{
  "activation": "gelu",
  "subsampling": 4,
  "width": 192,
  "epochs": 103.2
}
Rows from block 7 of a small multi-label audio tagger, named by matrix and row number. Rows with one number belong to one neuron. Each number is 128 + 24 x the weight over its row's rms, rounded and kept within 0 to 255. All counts start at 0. Numbers have three digits each.
After each neuron's rows are labels from the 100 clips, of 14976, where the neuron reaches its highest value: "responds to" is what is common among them. Only what is clearly more common there than usual is listed. The data: synthesised sound scenes: up to three everyday sounds over a background.
# fc1: MLP up (model.blocks.7.mlp.fc1.weight, 768x192), inputs 0-95
# fc2: MLP down (model.blocks.7.mlp.fc2.weight, 192x768, transposed), outputs 0-95

fc1.705:109107142103135151100138142107134140117152089147086120139130105130105131143102124111171091071079148112116117134140098156154159155137104109148061151142189165161118103160141074146123144152130135122150080145111132096118122141111110159107129100172156135132083107143137145122121102172107113155
fc2.705:139129123139165157116134108145095154125176186149102149134100125146069139079112098102141122079127138122130142148089150132135109123127110145147106125095117145161111107145146122124113152160150147128113153114124108177085153150120110112112128122137170176107106076132160111120156156103097112129
responds to: mains hum; crickets

fc1.330:112121135150131145149154111137118131130123083122145095066078119123145120170115118115140129119103102129149152141143132146134095129129066129148133142144106160138117107134130115145128157132083149109105164119142153153107104136142053146147152140124110108118114136141107142134156123139133166126
fc2.330:130121099154138131091105143169168114153122130123105137102140157164106160124093101151109114173130141134081091179090133107110197141143111121127131159126125137117132147146162124169127092138074115114127151116104144100076174105092139094116100167113101116103151140164156102131115122150157120146
responds to: rain; fire crackling

fc1.96:074110172109128148130138103115142111101137126145124161112142114169140175135123117105142125122124153137134117108151121163130154116123126184094124169131153151145105126146141092117150108115179121099105092144099135143130121128099113170105121135162116088134104089151135123103129138176141143097
fc2.96:097091163135113145157156157119075137092113125123162143144111132103121113133111128131154168137140089151142137142160092139172105127135152155105148133113108080102151130101121161116142144101124116166108140121138101153148105077158139115132138044157159114154122124131107146137137134169122148118
responds to: waves

fc1.569:098112133131175155133104118120147098147139104124118134096133091175134198182155084095103109109128130136081145161085124158130160120139117133123139141105107156142122118169142129115127144162102149118113156120118108140120141128091119120144145133155100135115084129129169106124149149139084139125
fc2.569:164114095098136148127134101135157128139086148122134153134125156098103132145131181068125134130093112121136116143141116145074088148134135095129121132146133135111108136118108113139107154126095115111128153115151147099109132148111145165151110126143118131102165125143144141104099100151161151133
responds to: pink noise; bird chirping

fc1.369:126102125157131169172098163151136180158103130149096126133101114090089142090116108107171123133106106118114123148095145125145143176115096100113129120158151119162170143130135112133115104137097143093130157090105172135113122098149111110135123110132076142137081126165149114120162127116105152143
fc2.369:155118105089130103116140094160125106151109144139189122118109090136135093112135135124120117118166126132109106131129143148137098129131139137118128166125079152137113183130095150147088099125112129136092151161089137107117167114098161143108150116121102154125122127136091141146121126116164142116
responds to: knocking; first sound: knocking

fc1.542:134066135118105156133106131115150171078121101146110131126097122146119141107138133123141093084129126135130141141114147144127120118103084121123143150138177125119117116133081095123109142128109126165158182172102175132104149117109114113137110149144100111111131120186138128174132122134147147126
fc2.542:142151085097126164148164141068151109101120173106132141127140117151130100144140154159143134127140127132145165154101134115137126087127073127144146111105148139080117146129153105097102084114099118152186114116131105123104118116097133132152101133115131167120096135156173127123111093154077125131
responds to: phone ringing; chatter; explosion

fc1.15:128096168123115146146123126143147147116131130097096113091141116107142138156150063133150117146129102093122140150096145124153117105113108151152148125109119123150128144126125112124107158127110129130062106142187127169124141122136139160148097154108144103169129147096120119100108182147127173104
fc2.15:107124153129095140125127191145140142115178081119115129159119113110146119129157127121131177118144076171088122115113120121125123133138142130097114146128156133132091152130136113130111100096138122110125146134124128108138112116128137158146155115126104099141124136116140166149118125126144188173
responds to: coughing; fire crackling; background: clock ticking

fc1.191:174140119100123130133112140121144135147132137157155132143133103108071158167111147074089098138109159130122129133116121145121112132136094141112078134133135114062144144168120126143174153134099130139145137132181149106100106073145119154118109144122131117144093120122131088172121099146126087136
fc2.191:195121156131106153123155116160112156101102095131164108138093114103132135133121124134148143128110119109122123110156099156106146116086107112091097153160092105128130166116122152094149176124103063087149125160125170183112104117123137146130150139154105131130160116116117129147153105123139169142
responds to: knocking; chatter; first sound: knocking

fc1.47:129095124110117145158151149121163114122133120142139140125106103158116124133121110115152118136119106059132173156133142165121128150141110149157134174158126180110121132158134136138112108148098170114121173133112115094103166125138102120146093171140130168093091109162110128135090154155133139113
fc2.47:120094124106133148123097167088108128105121122118099152124132143161116151170142128114141128152173127152149107181111122104167155093140122142124158117120107124107113126110134131164177108139115111123160123126131097162102135106116111125191132154125109117090080100152142109120107100132138116131
responds to: knocking; first sound: knocking

fc1.292:116089142127097139160119128135128177104116128114085070130135141120141117130110114107200161080147119107143124154144143126142109114147134107125133142119166128134122121115111132121110170153142121139083152150190111098110143108151122091161084151095136155141150129142154124099146169143092121143
fc2.292:111128166175102107092154149129151091121179136160119095134108142111109119136133160080101117126139088120082128114121118161131166179137127116088084170130127100098140103122105179136107131095123125143128148137120144104158105138133158091114113105153094143140114127131131118117090156099147156120
responds to: bird chirping; first sound: bird chirping

fc1.72:141128141101049177161128131112139158120138133118126078122095118127131133110135173125133119140080134106127120150067127126125141143133096135153102154099161157143122134122119093139151136095153171116126138104161146085080134162139104140090128142099095109142163142154121110127127132190156148164
fc2.72:111174135097159148166148095139149153144115147094113148110154141131169119140119093137087108146136138104119150139120135134144105098156122130103122142112111132094147109116166108145156075111165156110114121113114095091111158093171136120128165133112152116152161140095112106125112118133098082128
responds to: mains hum

fc1.345:111126125147146123155173111161141148105130164136156132141138121127129122119149173128137109152075083045158108113147121140143073160154114124141129139165157127138113092137111055148134152108122142134129145122127147114097125173125130128112115151178107164126141115130099144134146157138146142170
fc2.345:103143131104158190136099107104122124137124160148163158162144150102137108144128111106145130118116154161106144152110135122111150085159146091153131114062159155132089092075138116133153067153151151098128107134103079144110136081137147098142164142147143097126091136185126141116089130089120129116
responds to: zipper; muffled (low-pass); first sound: zipper

fc1.474:129107152109119162172095143129147181142133127113098113150152128143102126154132155115130140116069123108096134154127157143123122142118123122106126184131160126120086109161096158141153114066147106099166092115142139073119179110135109138143105145114112131129157153151116056168108135125163110122
fc2.474:122100117138147129133137155163098133135154144121144102114157098128146131098124128153099124169123099075128141138161103078112133121137124105046151118122143086161127172109191117125117137088142121136098123137123143115138133134161111124084102153093214116157128149122073138103152127148131098145
responds to: crickets

fc1.650:167141117181128152137135129117143160115130150150131123121083092099098139171129088100132064100138077109102163177131113133121142123209162145158111139097118117108150105162117130143102108114122100154114135124131142113107137128166142115142111119166133137142102107141159079086110117139122150148
fc2.650:080189123161157126144115087115149109162121130096107106113129148136122150130120146131110139115117160124114173104134145107165098178124164121122132137160117137174128095113116089128128107174151146061109129127099155122183139131122109130113186156098115126169143077119152163145140118113166145105
responds to: phone ringing; first sound: phone ringing

fc1.101:144100128120080137227157166143136143155186106160111120132110084136151127120157119098126148133074137104136164172108108130119114119165116149118099148116132129141136103139130108077135099112109115116094133135092117146114107158108126129162150127131140157165138081107139081125113117122141123109
fc2.101:095112136112118143150150115131134085131111135114123122112153094145097118101132130088124117109067125140056110112127123163171126127099089154143125162162100149144115112126150128136140127087165144093135145137123130129128177142128177124155154179155084161128118127135144161107135166098113121149
responds to: vacuum cleaner; muffled (low-pass)

fc1.149:096111154106128144152147131102144122139149146128141120126127123176132126147127129109099133119108140124065150204088107129125174143130089140139078142124148171124113104136139117110150111149102119092115095064113121115102150113101099134159141165143112133144120120151136139157115126127106131125
fc2.149:159142116145100146133104114124166133093109121120108144098109129108132127123138128145124115130135111082150125129133152142149124121141137123136163171155129104117171155112103131131145097144158155144135176081149140144066133137109139129142085159145149171118140136103140084108140110107136146103
responds to: mains hum; crickets

fc1.479:143130131135102170151140147128147143094137145134114145102086138134120122110113137120102086136112060075139108141116103134157117106118143163196125161101127125156148112113112097065146117134131164122145141122125093117088097132175140123172119138154077139117105121103150133127174159147105120154
fc2.479:135154138130151091139130144152136152091102148161113166148143146148144115111130147167128088124134106147142115096165104117128092145130156128099111117120103127107166143130144159117144144118123134078189084100138182097120126105099113117142106163131126123123185124102114151104141088157137148114
responds to: water drop; first sound: water drop

fc1.746:155158166121108116106135083105141168131107140166125131108130100115143147137113103110129105106117133128118142105128149155124104104107135145139094136159103192101137110128118094133128118165146111106122142121104094163104108134129119123109148144155096093138112174148150102171141141118137162084
fc2.746:145097120100112135171127125129114120063106115078133144103122171093151135151124132163108109184085130112091103139132122135109151139170151096143138148142142108115154133151157106115155146122154135124121144095155137083121171140116129103136112147124161121120139123102126145131122121148122103147
responds to: bird chirping; first sound: bird chirping; wind

fc1.238:148150104205104135138145129112141146138182143169150142116117138105157098141112129090128116147124098102165140159140154118146103143151087125127143146141112118154153122119111059146127151105107179116161138176093147151121096141137099132145122130159096110121087103147128111116112127149142143126
fc2.238:134088116122126150146116122115154120129078109113151145117145149125150092152141100119120130125131073139123151119109136118128139087164127080139138142109174093066127141150099106109161096101177110176168126124123124069100159138168138141118098156153144137095166152121135146112109110147135117149
responds to: rain

fc1.496:101136122105156187162140098126146110119115111108144137103111112110160134117139125117155100160096140124126165151124134150153126141150127113153116150131120156171113116101162119109126106173161122103130124103062096138086154128104127141165108170164126102103124146147121101148083168139112135138
fc2.496:108165093125135151144125111102111155143112143090158164143112112150125124110091126158124139123084118100105152099121152112142139093089132117068144131107146107150177121101143161109138138127112175115126149129155147147132112168176104127123172082149139131182150163166136125121126164148131175117
responds to: zipper

fc1.411:168084136083153134117119204137130128160103178161086097133130121156121122119126141117103126123130075127089129110078137125091140128144099148134124120122185144124135097136128112102115115107089112152087092084121147083114156139169094172106124134123142152155118149176124109162132147145117144144
fc2.411:122144110109101102110129170109153099146146131150144140125127174108093113121100165127145180108142189149096111135109113117121171126118157143124110130123121136137109129109146150153104146162122117156102103124112141122148097096123132121157111088142149112156109137157137112089092095128131122136
responds to: sawing; first sound: sawing

fc1.331:127126124144096126155119110123139125113148125136128116118093140156145143145133098130117092109127133075175124156096145142118098133178131154139116156107138162110137106129093140120163109121137208138171133113143148115130140148134144107141125143120147154117154098090140133141149138135138138122
fc2.331:155157124090140123093118155155133149131117179155102152105138138145138130129145121151156123113121112172176106122106116107111082102122139164147142095085128112117128131111150152152137116142124147082153142064143149117119131118139176123122142123128128146118130093138148183140145108107148162141
responds to: water drop; first sound: water drop

fc1.174:111113164132135186134142198136142092121155115128112121128173121156142146160161107094126103084086098162120156151187130138103169102147150110108150160102175136131116117121119136077119127105132099104114099145119079119106125148109095087145131144166127138122137144150110125111111150146113097102
fc2.174:126134119116083148100120143099110127140110075146168140137086147115154145133136129156160161117142152141124113134127134098119171143097109105160137111108133134149096149107109127126097128147124130136142138145139119126142110126111158097117141076112086136095141103136147132158102110130146115166
responds to: crickets; beeping; pink noise; speech

fc1.489:159137151140109134138136126102135126150130072142145136095110094161149129174110088108173077100108138103129130134178178131111095113146132145152109161149111173096130114152124125120142162081162152128139155154097156104109139108103154152191103140111120098100120111178117093126110142152153124111
fc2.489:121133136136181120122113134136135108127096117134128169130134107140144157107073083117129110083127120132172175081134157106130111103130133120151135124128107123119125112124098117083121100138159119146140113127122149133187120103117131134133139111143115139113144084150128117126165147124083067112
responds to: waves; text has "car"

fc1.25:173063151159160132116133118136132112105118119161120109128135128143101141131113106105112087123140043117138123131145133140089123106146133150146158119094122094098116115125105135131119182102135097113130180161149124143104144128135082138161126184117127165076135155153132099144156132098152132127
fc2.25:083146135145146120116125118107158150121120145115133081169112182143149122104155117131093125200128140110132129128101122147145167153100091110069113095120123117117141123069091156112143129168137095145159142081134123106123167125140182159081120135120145115126133135063123100151173122121102072133
responds to: bird chirping; first sound: bird chirping; rain

fc1.7:139146158102138162110117108127159125121125087123122156086110121122063164120140105107125128149151091125131141133156155126136129137154145142158089178129114121123077126146128107103111124109185114156090162121139138131114134120155119158149099122111104143162087088148160118124106126171110159098
fc2.7:122148111120147130093111095065145133143122093140115138087096127147116134136166136116118096089120081133147142109127129148132102129134114122130061140122096182132119107101095114115092147161127168122149156165098127114098124144118136153148155138108092114109158110140190141150132151144140174152
responds to: coughing; first sound: coughing; fire crackling

fc1.260:148100143096068176157133156132140122109134101178110150091166131161088122105141108107185132109122109131116097149139130123133163141116109136155088150097167173102121146149121071135130150138131142134122133128128111121073132158152124108120094157110070098089134127138148117116133125163100119155
fc2.260:059122142133156157133142090110155099150132117098129145096121136136122107173152132086096145092168098115115148158145169132136128128161146138107192144144145119129109122151138161105114112118138133123099105138140109088185142111128121117130124138107123113106134123093107100125126155110088112109
responds to: mains hum; phone ringing

fc1.594:149145165120083160147127142099175099126130093159104112114125115122157119124105135111178125134143151089094106129170117133093102132078145151142095133156142118107122105135125129101145109126156112118127122103089171141112127137156158111168134134088121082117106133138135114131119109123140140155
fc2.594:130103109144134093112122139131098150095157147104112157153138140146108086068084146177077087166142119110156129103153118139094142112113118145085099112126139106125173094155128136115146123088112129172139137151155113148148126140145127131126125124140189150156126136099149139146122150116109099121
responds to: waves; text has "noise"

fc1.605:138121165120106125115114118150149138147137075139166161085085082107112198137114128117116094135136059094085126118109152161117141147136138116133141138121102138111130118134112161112118135134143114124084159100088147152115096126125128104130145125135060129123144137147112105165103164117139175151
fc2.605:135125133081179132116143112142168113127133114138131136113153083114172128122139147134140145089133121129145122129090127114154080110098108124122131106106086150152142164087137128125120124097115134159147148169155096149121109117118150159147125128148131123127098160124114144104124153164115109163
responds to: waves

fc1.272:130063181125116135146127183137116175165127139131130100107124076126110107106148130132216155114113092108091133166093152140134131114127111128118144117138169130163140121150125124100095114132147095139115118112084132102147147106134076136114105113135090131138104118143103143132115186094140124103
fc2.272:141113103116095093118115125123129080128116144121145149146160103107102173140091176163107143115166112105154125140088144131107149131148111146107135096139134110144086188099111160154083170157093092117138097134112126130159140106095182179135112145111132125128106114125123098143131101158128115153
responds to: knocking; first sound: knocking

fc1.386:135141139134109121125147133117166110121124109104150140081083097126118166116127095094127118151121091087126138126084140158106147125144111150162139144137136138136119106123137119128132114136087118106098201115138125155111144145118116089189142157162119111133091111145108135178119205100147196103
fc2.386:098133104094135150132120134113089085126089112092132144089142111113140121139105135152144122153095090132120150135121163088099139083129129126085122124104157152116095136110177148122119100108152134096126134149124122134106159136126099095141172137113112149149125152172106103160130079150124156133
responds to: zipper; first sound: zipper

fc1.197:118131112115122141176132138092153131152150129110136153073073114116106193198140113112134147150136126138103164168116130134156150121190143116143165160134127141136122148135104141087172120130112130130125105077122092106107119096099116105108124134120101141116091141137126123127132193142141102127
fc2.197:147140139141149135095139104142127138121117162165122119150112107123112094115099144142112130132111115126103129103123143127128078146115081131119094138127120132169104159102096129127109137121107156089095131161148143124085123117118161139123116093143150092136128130134132143136116162145134187127
responds to: pink noise; church bell

fc1.30:103139132139180145131131111128146104143128133127134130102083115106108117135136069093146086106127123120113121131150139174166132157110079128131109155121120149138107102119129067124126172130095141077121195148136143151107120086149122120157129162155067130121141104117163141109088155124122102135
fc2.30:136095120094133135154118093124119100133102115123157117066192142115144126160160106100100157132120151126143095139135111121079158118103100100099131128104153125107096141151153114157117133110136154091099125135098154106165139111167094120109118146109083129141138153138132122103092090138182141101
responds to: bird chirping; first sound: bird chirping

fc1.514:099114154108110164180134122095151159107128113162121146132126129166119150151102136099128123093116120158166186142134125159081136134177087149099116157126141144146151124122128082104177128141145108110135127133111156106104084098156124162140107129110133126112141132152123114163144135120135139083
fc2.514:159152094136125121087164128101144056108136172094147099100139104141126111113126174139145142119157146147166188122129097094147146105130117154108105168115150124130110152114109099125143174116150145117156126155091147114080151149165119156111114163128113156141148137098093160137090114135133085150
responds to: waves; muffled (low-pass)

fc1.362:132116130112178155099117101143169120122132172146161108112118119149159134135136139059095094118164100154133118130091153165091147131141074094143103139126127128122111129109148130145158127135076131131131163105139123145124091101128113107088121160155104082136123130145098114156125167163118102142
fc2.362:133065111039132143135089095126118129117080153108155149078144166119114164103154137145102121138149141152090133151120141102108172108085143124106123111126119129120113131125140118121121194160146116145140128082089120109113161104123173140158148144132105142139154137139146148175106091154134142132
responds to: bird chirping; first sound: bird chirping; stream

fc1.243:116112138176095129139135117114159121181134094118132149079100114146087180146137106112118098112118083115095148120114147132131163126134146159131126172116118120082124130143098107075122137132158135133111178148097118124108117127127134120153106165170042154122116128116154108134156174126148145089
fc2.243:110120097141136142154150078142160135136153115151100130145141111116107112109178142120123113113070140144117116143133132156160093135149121060106075162143089145151132127128092108125095115181139119118119117141105116103095165119092129137104155128134122161147163159134140117131111165133187149102
responds to: water drop; first sound: water drop; meowing

fc1.178:189102115108089159123154158132148103163147152145141105122091135132109119120105118119120122128107116135140099177106139148125128126138103174144093126096149162110092127118103108135148192111096176147127184085140140084120123107128118151162139133135070073136114154130122127109109130149139105136
fc2.178:145158082144102131098137128149133127146122135152144144126111119165108128129135084151145153086134094129137132093097125117119112147124124105106125117118167141115181140140122110092098125110169090126102125122131167148080139148148153137099095134175176119107133092130175134104132168164106097173
responds to: water drop; coin spinning

fc1.289:144085162109119128151115162124127127125115080157126139125126130153089114078134122126151077171114107110080128111130110119102176127136148155119108145139154109130126097173147141065108147091170112139118122129117161079127139106105099132162147117145086115118122105145137099176119140144119133130
fc2.289:144114100134120124142138117119122153093181120126148146121126118111143153139083120135135128111101134117130096154059101099137145103137135160073105118134111135182105145125144143117128161105118108064105126153090114118145136111116143179117108150157119075122105164138114112176137118184144115158
responds to: knocking; first sound: knocking

fc1.14:129106149093113147152141116097162116145152128151074127085124143138089127105144203092151131108113130137170118156120144141140096177160152135105113151133134133102138093125132101055164087116131107149116118105135191082123109147137122153128101127095130124156135110134123104146121125144116096127
fc2.14:123138121122125095099164120153093117129129173108118106149114120117131133123114156127169187184130111123194153123152134111145114136117094140171099145096121134146096080135112158117121120105087072121145091147140145127146092155138110116171114082136128148165123090095103122154131132120137143133
responds to: vacuum cleaner; muffled (low-pass)

fc1.327:145089128128146119121135117126123146121159121144114118101126106133092130119125103107111061144140097115095149140092109134106164127168137145136099142127121104090152073160108090137112141091150115131146155146111134118117165122093104115134123172117151152108103151128147113190128154119167103149
fc2.327:071120144158096128151123155132122177114172099151142136121150100131156126173187097143159150102148181108168132120083099109153100100126073102122147111119117152142149128131108103157114151139136133112102121127145130195133101142121157122117113105134157099156128084127123122109151088121119100154
responds to: rain

fc1.764:152087129117150120134108131121127115097172104122142137118120095150125125119114129103122098134142149128094134116159099141061160113161164114146145146160150125087129086126106115108134104122197129155135183140155104102117116121103103111151115156109099149108130169142169159165124141134124097158
fc2.764:090092124174116115154143144157136164158130085113104126124078118107142115145201114146134148100111159172089137137140110155191120167140155134139137143160094118143108125150061120147132150178096130145121122146112118141143112121104165101119116110175133099152163097137148107098123147125144116129
responds to: crickets

fc1.725:145140126110135174109128110119142102134132147163162167053104137138097147110135130118160141103134111133115111160094192124135120105139120139160092133100152161130087152107133112065107103125117145128110134146103164125100123123139122137091125129131115101128131119138108144105134145164123123164
fc2.725:114109127141122114125114185157109131130126173122131077153152147115117090106157167118096136173141083129088105158133153106152101099118117121108184123129155068141173153095135170122096134095147104130131106086156133098120132127147145095150096108119150124150143133143122087117146114116156120140
responds to: mains hum

fc1.68:142105125092106124119135170111139144102164106125145122122108093145105117093125128137163117158135118097096132144096174136109135117128146160121075124147151166149150106150149110103116116130105115124109104114100139106130089128139108152112138083141078116110110097135111132183109178129126188142
fc2.68:144099110148101109149145137146137101136141135138152156093112089088091141117105114100130115094168089158136141166092151088122129116131115151104141100156122114141124152143106155112095119123113105131118104165058128142159116136123164178096126102149099126143079100129127131160202121126105143149
responds to: knocking; first sound: knocking

fc1.115:183112152115123134156115140090150131138141124146142116132103113154095124135092135091146123148130134114116172150125179153156107123163124133160069121110115130150106111138053095099124146116157165190111129124100132140142110103166131150148115131118095083117118128150157157115069158148185178078
fc2.115:123161144170135123086128102103155115117137110114141129146174145133150169181101119122111122123098144117139115137127168165113129165158107102120097161183144148127123146129084090119150150112115112123143094131105134141129129127143140135087133144150086114121148117084135114086117087171125120108
responds to: phone ringing; first sound: phone ringing; fly buzzing

fc1.732:065121121119135156116160115137141131129190142135147139167100101128124138133104152090158126106102136080117182107089138129152160117115095108133128150138152139153077126174142126113165104126125100110140137122146170120104115122095100122101108136104109158134094138181098157127110131138113129129
fc2.732:107152115182139076154154126109147128125127156072130118098156115086124114107156108111101136145170155149123104114162099126113134122104136154149126137157123136143129124159104150106136132120131139158149113130151088144155111132119141101175095179148161126104113155123146118141153137105103082121
responds to: mains hum; fire crackling

fc1.604:176095132123139167101086137146128150105127150165113127091117120092133125165117151119114129132127069108133140150133112115129134116124098115164080148100118124159132156154086112116127147078129123121119091170125157138104112101120071116126145133095086167108092162121121143152153104141110118148
fc2.604:109114145123128116148099128146109117147094104109105126153069122128129104107129090097132133133106131152110105120152158120120118170137176120098122099104152124137111114127119116135133097123110131162106133088162143121145131142141144138100136068108163145152141144156141080140105133089169109115
responds to: rain

fc1.379:114101149143131160142120115101140115125104080156120170104117091129128131150117116095130109111119118118085146119114104131143139167105126162138117144133164130146109101169145117058125173081133170152148082151107142127113096101140095127159138153152122080131119119110094146141137111165085141155
fc2.379:118179118158127124147118088106120165131172116125126109139151137093143130166116113097123110165118165106126156141129100142114103177097106132116079124125138157132127115153142144134160143097094141117176134170177124149120124149109129119090193091128126136118082069113107145130120109116118162138
responds to: waves; whoosh

fc1.67:108104165084143161153131141110138077094158131163082122098163145149130115124170148097156116171086090127092101116148093119084113120112114128144106172132157153087110076125156124135120140104134136108135121132103117087102140135091122167133128111095113121146115136134078123199142107129140142143
fc2.67:086124120135128123116106128109120120131119156156122146127158141166068158127100118113100081146159080110103135152168113131152118177151112107106108141094176146112136101106152130175118119077110159126160100140100146118118169069116182098131155071135104125155101126164136104146147113152090117155
responds to: vacuum cleaner; clipping; text has "clipped"

fc1.680:152118163147162117137139133151159140138153145145138092123098104140070120111125124104126081134143138130111153098159160141131116137132136146126147147113117122126092107134052139083145157117123114135086182115172109142130120108123113151142083134110112116125140114150145111117123140101119112071
fc2.680:149105066097115113101124104145141175144129148144150154123152132120134150125159132138084158154139167135113139137140093111074163110104098146109129104148103159107142149119148109163131168110106118111154156154122105083108131092138128123116122171105075094126146157093175119123156119122126139123
responds to: bird chirping; first sound: bird chirping; stream

fc1.42:134122126135105135140169140075139104115158138137123101095102117111105115108147127092155079129160131119118143117118107185100140118148082077193101156149146154136140118107134098109114127086089165113149159130120138154120091130110133115145135108120099130087089119137131169155102151122119121145
fc2.42:119171119122172112109182106111153118129116149128105139124187121155140127133146140111135083131142126105123152098138145123089114133129119108110119131140093152153162127100149130134142128134110157075132116102157144103119137174080148157132104144113140123116117079133112141153089079127157163099
responds to: rain

fc1.155:185117129125096126122131117134155105136138124122181075088086127097126115134157137097116093150133134128088149121140185195108132131113134119137124154149114164102130098104107158145129130154149150148088156102154111139096136140132158118116120139115108170092133160142099114177120183090147150131
fc2.155:144141157145100121163132145162098098156117136114108119141147121151084130131101118115136128091119095152121152178182157105131075097163160152073135103127170077102147125127107137126117136132118123101133088129127131132099168105152124164152099114138162110148158078167174123122109176076138159083
responds to: waves; muffled (low-pass)

fc1.86:129152137095128151145116139169161125096136099102074113111124120119131157120112156134135105138064109084125095137156155125158090074107152163115089153130160139104080113139132121102132120107130108128127111136103143107113176129121124116167122147119093091104147178153106138121135118146155144144
fc2.86:116144174097159193126095098152088102145124124138124131163132179125121167126080090109100105072105120108113136128124116093142130148136143159116122140112172126098076125124134141130141127113117114136139105132121132110142157149160138126101114128112152092160163138115119131134159100165127096136
responds to: crickets; fly buzzing; background: waves

fc1.62:101108125113107126157188112116148153112108106097177162070097090144125156132140106124136101125153163104107093141116121139096152086114100149123119142146121122098152120172128149132152162127114125135096112153189130139106086117148132152161096130128084123123123121129132083137153151174122125140
fc2.62:148106143150108118137164095122120136134147173115134114100107114117140123136152162097169129118160141136102111143141171108107071154091111104101115129144136168127109123104095081104103162138143111118124132110114123139095092141112081133143115131132094135122133105140141140164168167135128115093
responds to: bird chirping; first sound: bird chirping

fc1.646:127077140135136112165134121131153148115141140146137124106168123094142120182140126105175124153114131124093180125142084137100122141132126092139131149123159172123138111147107108139129105142127129147136128107114116151128125090094103062143113159121105137107106177175143146153107167102147133094
fc2.646:108146127168112134123140121101123107120155118107139133156099165159163068140119152145136161103119153090111155157181123131146122146109140152174150137132151139123150122116134124112126095119138136112140126132104129099140130112123102123156139146113116153125124155096171100108096120099111118104
responds to: phone ringing; crickets; first sound: phone ringing

fc1.170:148128171087132144115120185159125145102124138135074130130111120126118123153128101129103119116109127135141149160124122127144163132126083128121130142167167138149087125131106122142117127120142118163065112134109138121118131102192139133133115140136131132110153106141114083128116145138100137082
fc2.170:110087077149106164124117125106100127118134137100157126180112160105102115117133128132082169085121161124134098148075131126166177100161107158098154164134171139135125171102129133123138116126124135152131120151159158085128100102109100117131087139165128130123128144116144113099144040150119095139
responds to: sawing; mooing; first sound: sawing

fc1.498:136135098105127154135130090106147141158157144120167152109081101120143113164152168102144146133138157105111159143137109165103114117148132103125112181104128170115152104117123091106156095136132112123133143119095147126121145116116127113155121156156121110103073106127148139113071157136153096154
fc2.498:131099105130144158106086103153147109153159136142131182150094152125124059070095112148132150135105132143103123103142167090139110139109128132095125115120156086103148127101088125093108122179116150152132115121144140130139151170160093155113166120137176114166154120109122145114103156110124168107
responds to: vacuum cleaner

fc1.38:126096170136139124123123153140153119132178142142169157120149123144132140119122140128139121178127086060132115190122136122148157151152130108099126134107180129111126134161113129111141116118128130140120142070096103079097135120097090094117112111167086124156164137143095123094070160168132109104
fc2.38:153144150104116118104107138115138120161149124134125149074109126139138112115112105206138154086143127170119121134110161115111147107085141093116139053120125117122160166078133129123092123132179129114099152149123132172150106102161118140137165112121125121133145192096145129101116144119133140114
responds to: water drop; reverberation; text has "reverberant"; first sound: water drop

fc1.431:116103130139149144166105098146152153130147154119179104106157133150156131101130133123104079172111116089148157164133137123103102121138107138157082136126090180098149092146143098126129144150125177150147160116124124099114146116100119120121089156112111102109119148144133120110132152183126119105
fc2.431:082150138154135135093114148114096145180164093116103129126104125135119129120177116153138169110135162184090134099121133110176094145122159096143134099125128113168135114090127109130110098170157127105163102110143107135140115110112148137127123114125101118105128078125175096184117151088136149120
responds to: phone ringing; melody; applause